Weights of a small contrastive image-text model: encoder norm layernorm.
Rows from block 8 of the image encoder of a small contrastive image-text model, named by matrix and row number. Rows with one number belong to one channel. Each number is 50 + 12 x the weight over its row's rms, rounded and kept within 0 to 99. All counts start at 0. After the name is the row's rms in percent of the matrix's.
After each channel's rows are labels from the 100 images, of 14848, where the channel reaches its highest value: "top examples" is what is common among them. Only what is clearly more common there than usual is listed. The data: rendered solids tumbling over patterned floors. In brackets: how many of the 100, against the usual share in percent.
# c3: 3x3 conv (encoder.blocks.8.c3.weight, 128x128x3x3, each kernel summed), inputs 0-42
# c1: pointwise conv (encoder.blocks.8.c1.weight, 128x128x1x1), inputs 0-42

c3.89 114:60 53 51 53 51 35 56 59 61 68 54 35 39 60 61 48 54 52 51 41 64 52 24 61 53 45 65 66 53 66 62 18 45 56 65 42 28 86 52 48 47 76 59
c1.89 134:50 18 52 50 40 51 50 35 67 25 50 52 50 23 40 50 50 50 50 46 50 43 64 39 40 35 48 33 50 50 30 50 59 52 25 75 50 50 25 50 46 37 50
top examples: teal object (85 vs 19.2); count: four (49 vs 23.2)

c3.56 082:46 51 55 50 55 51 34 53 36 55 53 53 41 41 10 71 45 49 63 46 55 52 21 54 41 69 55 50 49 55 50 60 35 45 22 42 77 43 53 35 47 36 46
c1.56 085:59 50 41 25 54 62 42 68 45 51 50 37 61 63 00 63 50 47 50 50 40 53 50 54 54 60 52 64 46 50 50 58 50 36 50 28 54 59 58 46 49 50 50
top examples: pink object (97 vs 18.8); its colour: pink (72 vs 8)

c3.127 091:47 56 42 49 54 32 47 49 42 38 59 54 57 49 57 42 62 45 48 31 52 57 54 49 23 66 51 38 52 46 53 49 05 45 53 59 43 44 37 48 25 53 53
c1.127 076:63 50 50 87 42 50 24 53 44 40 50 50 50 47 50 50 50 47 50 35 50 50 53 44 57 49 06 50 50 50 32 50 43 34 48 50 53 50 32 48 57 59 50
top examples: count: four (54 vs 23.2); red object (51 vs 18.7)

c3.31 091:49 35 33 32 56 60 54 39 72 43 45 58 33 49 58 49 58 56 34 47 52 48 45 66 43 49 59 61 39 41 60 00 52 57 45 49 33 54 50 43 65 48 49
c1.31 103:63 48 52 50 47 57 50 50 71 50 50 54 33 52 50 59 72 39 48 57 50 59 66 56 30 60 50 50 32 50 59 50 63 56 50 91 54 50 30 47 46 66 50
top examples: teal object (100 vs 19.2); count: four (55 vs 23.2); its colour: teal (34 vs 8.5)

c3.15 061:58 35 50 50 55 49 25 26 49 41 32 56 26 10 53 69 55 61 49 78 47 57 39 58 26 50 22 63 37 44 41 66 51 60 70 40 32 34 39 61 57 59 41
c1.15 077:50 45 41 50 41 20 43 50 24 38 34 42 23 50 51 62 28 62 65 46 50 32 47 40 52 60 50 17 50 50 39 53 41 58 60 50 25 38 50 50 52 57 20
top examples: orange object (55 vs 18.6); cube frame (48 vs 9.8); its colour: orange (39 vs 8.1); largest object: cube frame (35 vs 3.8)

c3.1 066:51 07 28 68 61 72 45 53 41 39 25 37 52 51 49 55 33 58 47 57 64 67 36 55 46 52 35 60 38 46 46 56 53 48 52 47 63 38 44 61 42 62 63
c1.1 076:39 57 47 45 40 81 68 50 50 39 50 21 74 37 58 21 37 52 49 43 32 49 46 50 39 43 50 47 48 36 62 43 55 44 50 48 62 29 50 50 50 50 50
top examples: light from behind the scene (73 vs 24.9)

c3.37 159:49 49 25 52 51 31 45 49 57 40 34 40 45 47 43 42 52 48 48 50 42 46 43 46 33 46 47 23 53 55 49 65 29 57 49 50 51 34 42 44 02 42 33
c1.37 121:50 59 50 45 68 46 50 58 50 56 53 50 40 76 50 48 58 61 55 50 62 71 40 64 87 59 57 50 64 64 50 75 58 59 61 42 73 51 50 48 26 63 50
top examples: white object (45 vs 19.1); grey object (45 vs 19.3); its colour: white (35 vs 8.8); its colour: grey (33 vs 8.4)

c3.119 082:49 48 41 53 45 59 56 54 50 49 56 44 40 55 51 76 47 49 38 50 60 35 27 46 22 59 51 53 53 46 45 15 40 39 55 51 37 60 71 46 59 64 42
c1.119 088:30 50 33 54 50 51 52 60 39 50 32 50 56 51 50 59 50 41 23 50 50 42 00 52 35 72 50 42 50 53 50 06 29 34 53 51 57 44 84 50 52 61 50
top examples: white object (92 vs 19.1); its colour: white (46 vs 8.8)

c3.62 075:32 75 44 48 51 46 36 52 63 57 61 67 31 50 43 50 40 53 29 49 36 47 34 44 56 59 44 40 48 48 47 59 38 55 42 48 42 30 51 50 45 37 15
c1.62 090:58 44 56 50 40 32 56 50 60 64 50 50 83 69 50 42 50 50 37 62 50 50 24 72 54 50 58 28 61 45 54 43 50 50 35 41 29 50 52 50 41 62 45
top examples: white object (57 vs 19.1); light from behind the scene (51 vs 24.9); its colour: white (31 vs 8.8)

c3.48 077:55 52 26 39 57 63 49 50 42 45 49 52 39 75 36 42 74 60 44 46 45 45 68 50 46 34 61 48 28 42 53 49 52 49 45 53 60 55 43 51 45 50 45
c1.48 076:40 89 47 47 36 57 31 43 59 30 53 49 50 50 31 35 52 68 62 50 50 42 52 50 44 34 46 34 13 46 61 50 37 43 31 60 52 50 59 43 44 50 45
top examples: teal object (90 vs 19.2); its colour: teal (29 vs 8.5)

c3.6 118:40 43 36 40 43 85 19 58 37 48 37 49 65 42 46 48 60 51 47 47 39 27 40 23 71 52 47 50 34 49 50 39 62 42 52 41 62 36 50 47 18 25 42
c1.6 113:63 62 44 64 67 50 41 50 50 56 52 50 74 62 50 67 61 50 45 50 40 69 31 50 50 82 51 56 49 53 68 50 48 50 50 58 50 64 71 51 38 50 78
top examples: grey object (43 vs 19.3)

c3.116 078:54 34 33 32 48 36 63 55 42 58 60 48 54 33 75 55 52 32 41 45 45 46 54 37 37 41 54 56 51 53 53 53 49 62 55 42 53 61 49 29 47 54 63
c1.116 087:54 48 42 50 44 37 50 50 50 40 32 50 39 48 62 64 45 50 50 50 55 58 60 44 53 49 50 74 50 52 50 50 50 50 33 26 38 50 50 50 55 34 50
top examples: pink object (67 vs 18.8); purple object (44 vs 18.6)

c3.55 070:38 43 28 53 55 47 57 53 36 34 38 48 44 34 50 47 56 87 34 69 35 45 37 41 80 39 63 47 42 55 40 53 64 61 71 49 65 38 47 50 51 53 45
c1.55 092:41 50 61 50 56 59 66 46 61 50 44 50 50 50 50 25 88 78 30 50 50 57 50 50 49 40 50 50 50 55 51 57 51 44 50 33 27 50 32 50 50 31 43
top examples: light from behind the scene (84 vs 24.9)

c3.75 102:44 43 52 70 44 49 53 54 69 59 42 52 57 38 49 48 41 76 50 58 50 52 49 64 23 54 62 54 63 48 52 62 32 57 50 60 36 37 36 47 39 60 75
c1.75 111:61 50 58 50 50 45 47 45 50 31 50 41 35 51 50 46 66 32 37 59 36 55 50 37 50 50 50 51 52 65 50 50 52 50 50 13 34 50 50 39 51 37 35
top examples: teal object (57 vs 19.2); count: four (48 vs 23.2); star block (32 vs 10); disc (25 vs 9.8)

c3.38 134:70 59 62 54 61 76 66 54 54 42 48 61 39 32 56 76 38 44 49 65 57 54 68 56 66 53 49 81 40 61 73 54 68 64 50 54 38 51 07 44 75 50 57
c1.38 139:50 56 56 63 28 30 37 48 59 50 56 50 38 50 52 53 50 39 50 50 46 14 43 35 44 50 39 44 50 50 46 50 11 45 39 35 79 54 38 50 50 30 50
top examples: count: four (57 vs 23.2); purple object (40 vs 18.6)

c3.105 096:54 48 38 47 47 60 70 50 69 67 67 45 69 09 36 59 57 45 25 62 46 50 53 65 65 52 58 54 47 54 62 60 61 45 49 54 45 48 55 46 56 60 49
c1.105 116:62 50 50 44 41 46 55 59 73 42 50 44 50 56 50 44 50 18 57 30 31 50 68 32 50 47 38 62 42 58 54 50 35 51 39 41 50 60 50 65 50 22 42
top examples: count: four (52 vs 23.2); teal object (46 vs 19.2)

c3.91 090:59 43 55 50 34 72 69 71 50 52 43 36 60 40 47 66 51 70 58 61 41 34 55 45 61 60 48 60 50 48 57 60 70 51 54 50 54 44 71 60 52 65 44
c1.91 098:53 54 41 20 58 50 50 50 76 53 50 34 50 50 73 31 50 50 50 68 30 54 50 52 38 30 35 43 81 36 50 44 60 50 10 50 65 37 50 65 47 50 51
top examples: light from behind the scene (50 vs 24.9); count: four (47 vs 23.2)

c3.39 075:53 45 17 51 48 46 48 57 26 51 44 30 45 64 39 56 49 40 45 58 47 38 48 41 50 70 39 51 55 55 39 48 39 48 44 46 54 51 35 39 29 40 49
c1.39 064:49 44 36 64 50 53 50 50 34 70 53 53 28 65 45 58 50 30 63 50 58 47 50 45 45 65 49 50 50 36 66 79 50 50 37 47 39 50 50 50 50 52 46
top examples: teal object (97 vs 19.2); its colour: teal (80 vs 8.5)

c3.58 093:47 60 35 41 46 54 29 45 45 69 60 36 40 29 43 50 68 55 50 56 54 54 63 91 51 63 58 54 41 56 49 51 47 58 46 66 19 31 41 42 27 65 66
c1.58 100:55 50 51 33 40 58 64 50 42 49 54 50 64 66 52 45 50 30 40 42 50 50 50 38 40 46 56 54 59 51 50 46 05 62 61 38 21 63 50 51 50 50 57
top examples: white object (62 vs 19.1); its colour: white (30 vs 8.8)

c3.49 085:64 54 99 45 49 53 40 59 47 46 48 58 52 47 29 50 57 59 51 42 36 52 45 57 49 54 57 58 51 48 36 51 42 67 54 71 56 59 31 45 32 57 77
c1.49 078:48 64 79 61 38 50 60 54 26 44 64 50 41 64 40 54 24 50 50 50 33 46 50 67 59 42 50 59 25 50 56 75 51 44 50 54 62 44 45 36 50 34 39
top examples: white object (45 vs 19.1); orange object (42 vs 18.6); red object (42 vs 18.7)

c3.21 120:46 50 40 56 47 56 51 40 87 54 32 49 47 39 77 54 42 50 61 40 48 32 59 57 64 33 56 43 54 51 55 29 62 54 43 53 59 47 56 46 47 56 47
c1.21 122:50 50 50 50 42 50 53 36 49 42 50 50 43 48 49 52 25 59 66 50 50 40 66 44 50 40 50 50 66 38 50 23 50 63 50 29 60 50 72 50 31 46 44
top examples: blue object (75 vs 19.1); its colour: blue (65 vs 8.4)

c3.5 131:45 52 39 50 50 12 39 41 60 52 54 52 57 61 35 62 49 54 59 59 40 35 66 38 37 64 33 38 40 43 28 78 53 54 36 45 81 25 61 51 39 51 43
c1.5 109:50 62 43 50 34 50 50 51 50 43 74 50 64 66 42 60 50 41 57 50 50 34 65 23 50 65 39 38 25 43 50 68 72 59 50 53 63 40 66 50 71 57 53
top examples: light from behind the scene (65 vs 24.9)

c3.77 084:44 42 64 49 51 43 48 54 35 65 60 45 64 55 54 52 58 62 61 17 52 52 54 74 48 38 60 52 52 78 56 28 55 33 51 69 45 65 53 65 58 28 65
c1.77 104:35 28 50 27 35 50 24 50 50 34 51 44 40 26 41 54 32 33 48 50 46 37 50 54 50 50 45 45 50 50 41 50 56 62 50 50 30 50 44 43 50 60 32
top examples: orange object (98 vs 18.6); count: four (51 vs 23.2); its colour: orange (26 vs 8.1)

c3.23 124:49 52 40 37 43 46 28 46 40 50 34 50 41 53 39 17 35 47 34 46 22 44 45 18 43 32 46 43 38 47 38 30 53 31 29 61 54 32 32 46 50 45 39
c1.23 137:68 66 41 63 62 50 62 66 50 68 64 65 67 50 50 56 75 62 50 72 50 59 50 53 52 59 50 60 70 66 50 65 68 53 59 79 50 62 54 57 68 71 61
top examples: light from behind the scene (89 vs 24.9)

c3.80 075:55 52 56 42 51 66 53 41 50 55 68 38 30 57 66 39 48 56 44 54 75 45 79 52 55 56 72 66 64 43 48 24 50 70 66 60 44 67 48 67 69 55 52
c1.80 071:50 55 32 07 33 46 50 50 70 54 29 50 36 50 50 61 44 54 50 50 37 28 57 38 57 50 50 50 46 53 50 57 39 54 38 47 60 51 78 34 64 50 50
top examples: teal object (65 vs 19.2)

c3.86 094:38 43 31 38 50 65 42 48 47 59 53 51 32 50 43 30 51 61 64 55 52 48 45 43 52 24 45 45 45 65 47 66 50 48 66 47 89 46 70 39 59 42 14
c1.86 100:64 62 50 47 52 50 73 34 14 41 62 48 56 36 35 57 46 59 50 48 50 53 40 59 47 53 50 76 50 50 50 54 34 52 59 50 50 42 84 50 29 49 78
top examples: pink object (47 vs 18.8); its colour: pink (38 vs 8)

c3.65 066:53 42 22 35 50 56 48 48 60 50 74 37 55 58 66 42 48 34 47 52 74 56 44 61 55 55 63 56 53 54 51 35 32 51 62 46 36 88 46 61 65 65 56
c1.65 102:50 38 28 15 42 62 33 39 66 40 50 50 50 21 50 59 55 28 55 50 50 50 64 45 59 50 61 50 42 16 39 50 47 45 22 54 50 51 55 44 50 37 42
top examples: teal object (80 vs 19.2)

c3.50 082:60 47 53 55 56 55 52 56 88 63 48 52 46 44 42 55 66 40 38 61 57 43 46 60 47 49 65 58 62 47 51 42 57 25 71 52 28 60 40 57 40 57 63
c1.50 112:50 50 50 45 50 50 62 43 83 43 50 61 43 52 72 47 40 20 43 78 57 50 61 50 28 56 42 46 55 35 44 11 54 59 51 29 52 50 53 40 50 48 50
top examples: blue object (80 vs 19.1); count: four (52 vs 23.2)

c3.98 080:54 57 25 73 56 58 64 58 52 48 74 68 62 48 36 60 52 67 31 51 36 51 51 54 49 40 57 60 65 88 47 37 28 56 60 56 29 41 37 44 54 50 51
c1.98 088:42 56 35 50 45 44 28 48 31 33 50 48 61 29 50 63 15 50 38 50 40 45 39 37 50 50 37 38 50 59 50 50 50 47 50 65 25 35 35 17 35 50 19
top examples: grey object (57 vs 19.3); white object (46 vs 19.1)

c3.13 077:51 51 40 48 54 49 61 63 25 48 48 53 46 08 32 67 51 59 45 26 67 53 46 51 45 58 54 56 48 69 58 51 26 63 34 44 51 55 38 38 39 50 50
c1.13 079:50 30 50 50 50 38 34 50 50 54 65 50 50 44 36 54 51 50 50 72 59 41 50 40 31 65 36 38 48 61 47 51 30 57 50 33 71 36 44 66 50 43 48
top examples: pink object (100 vs 18.8); its colour: pink (36 vs 8)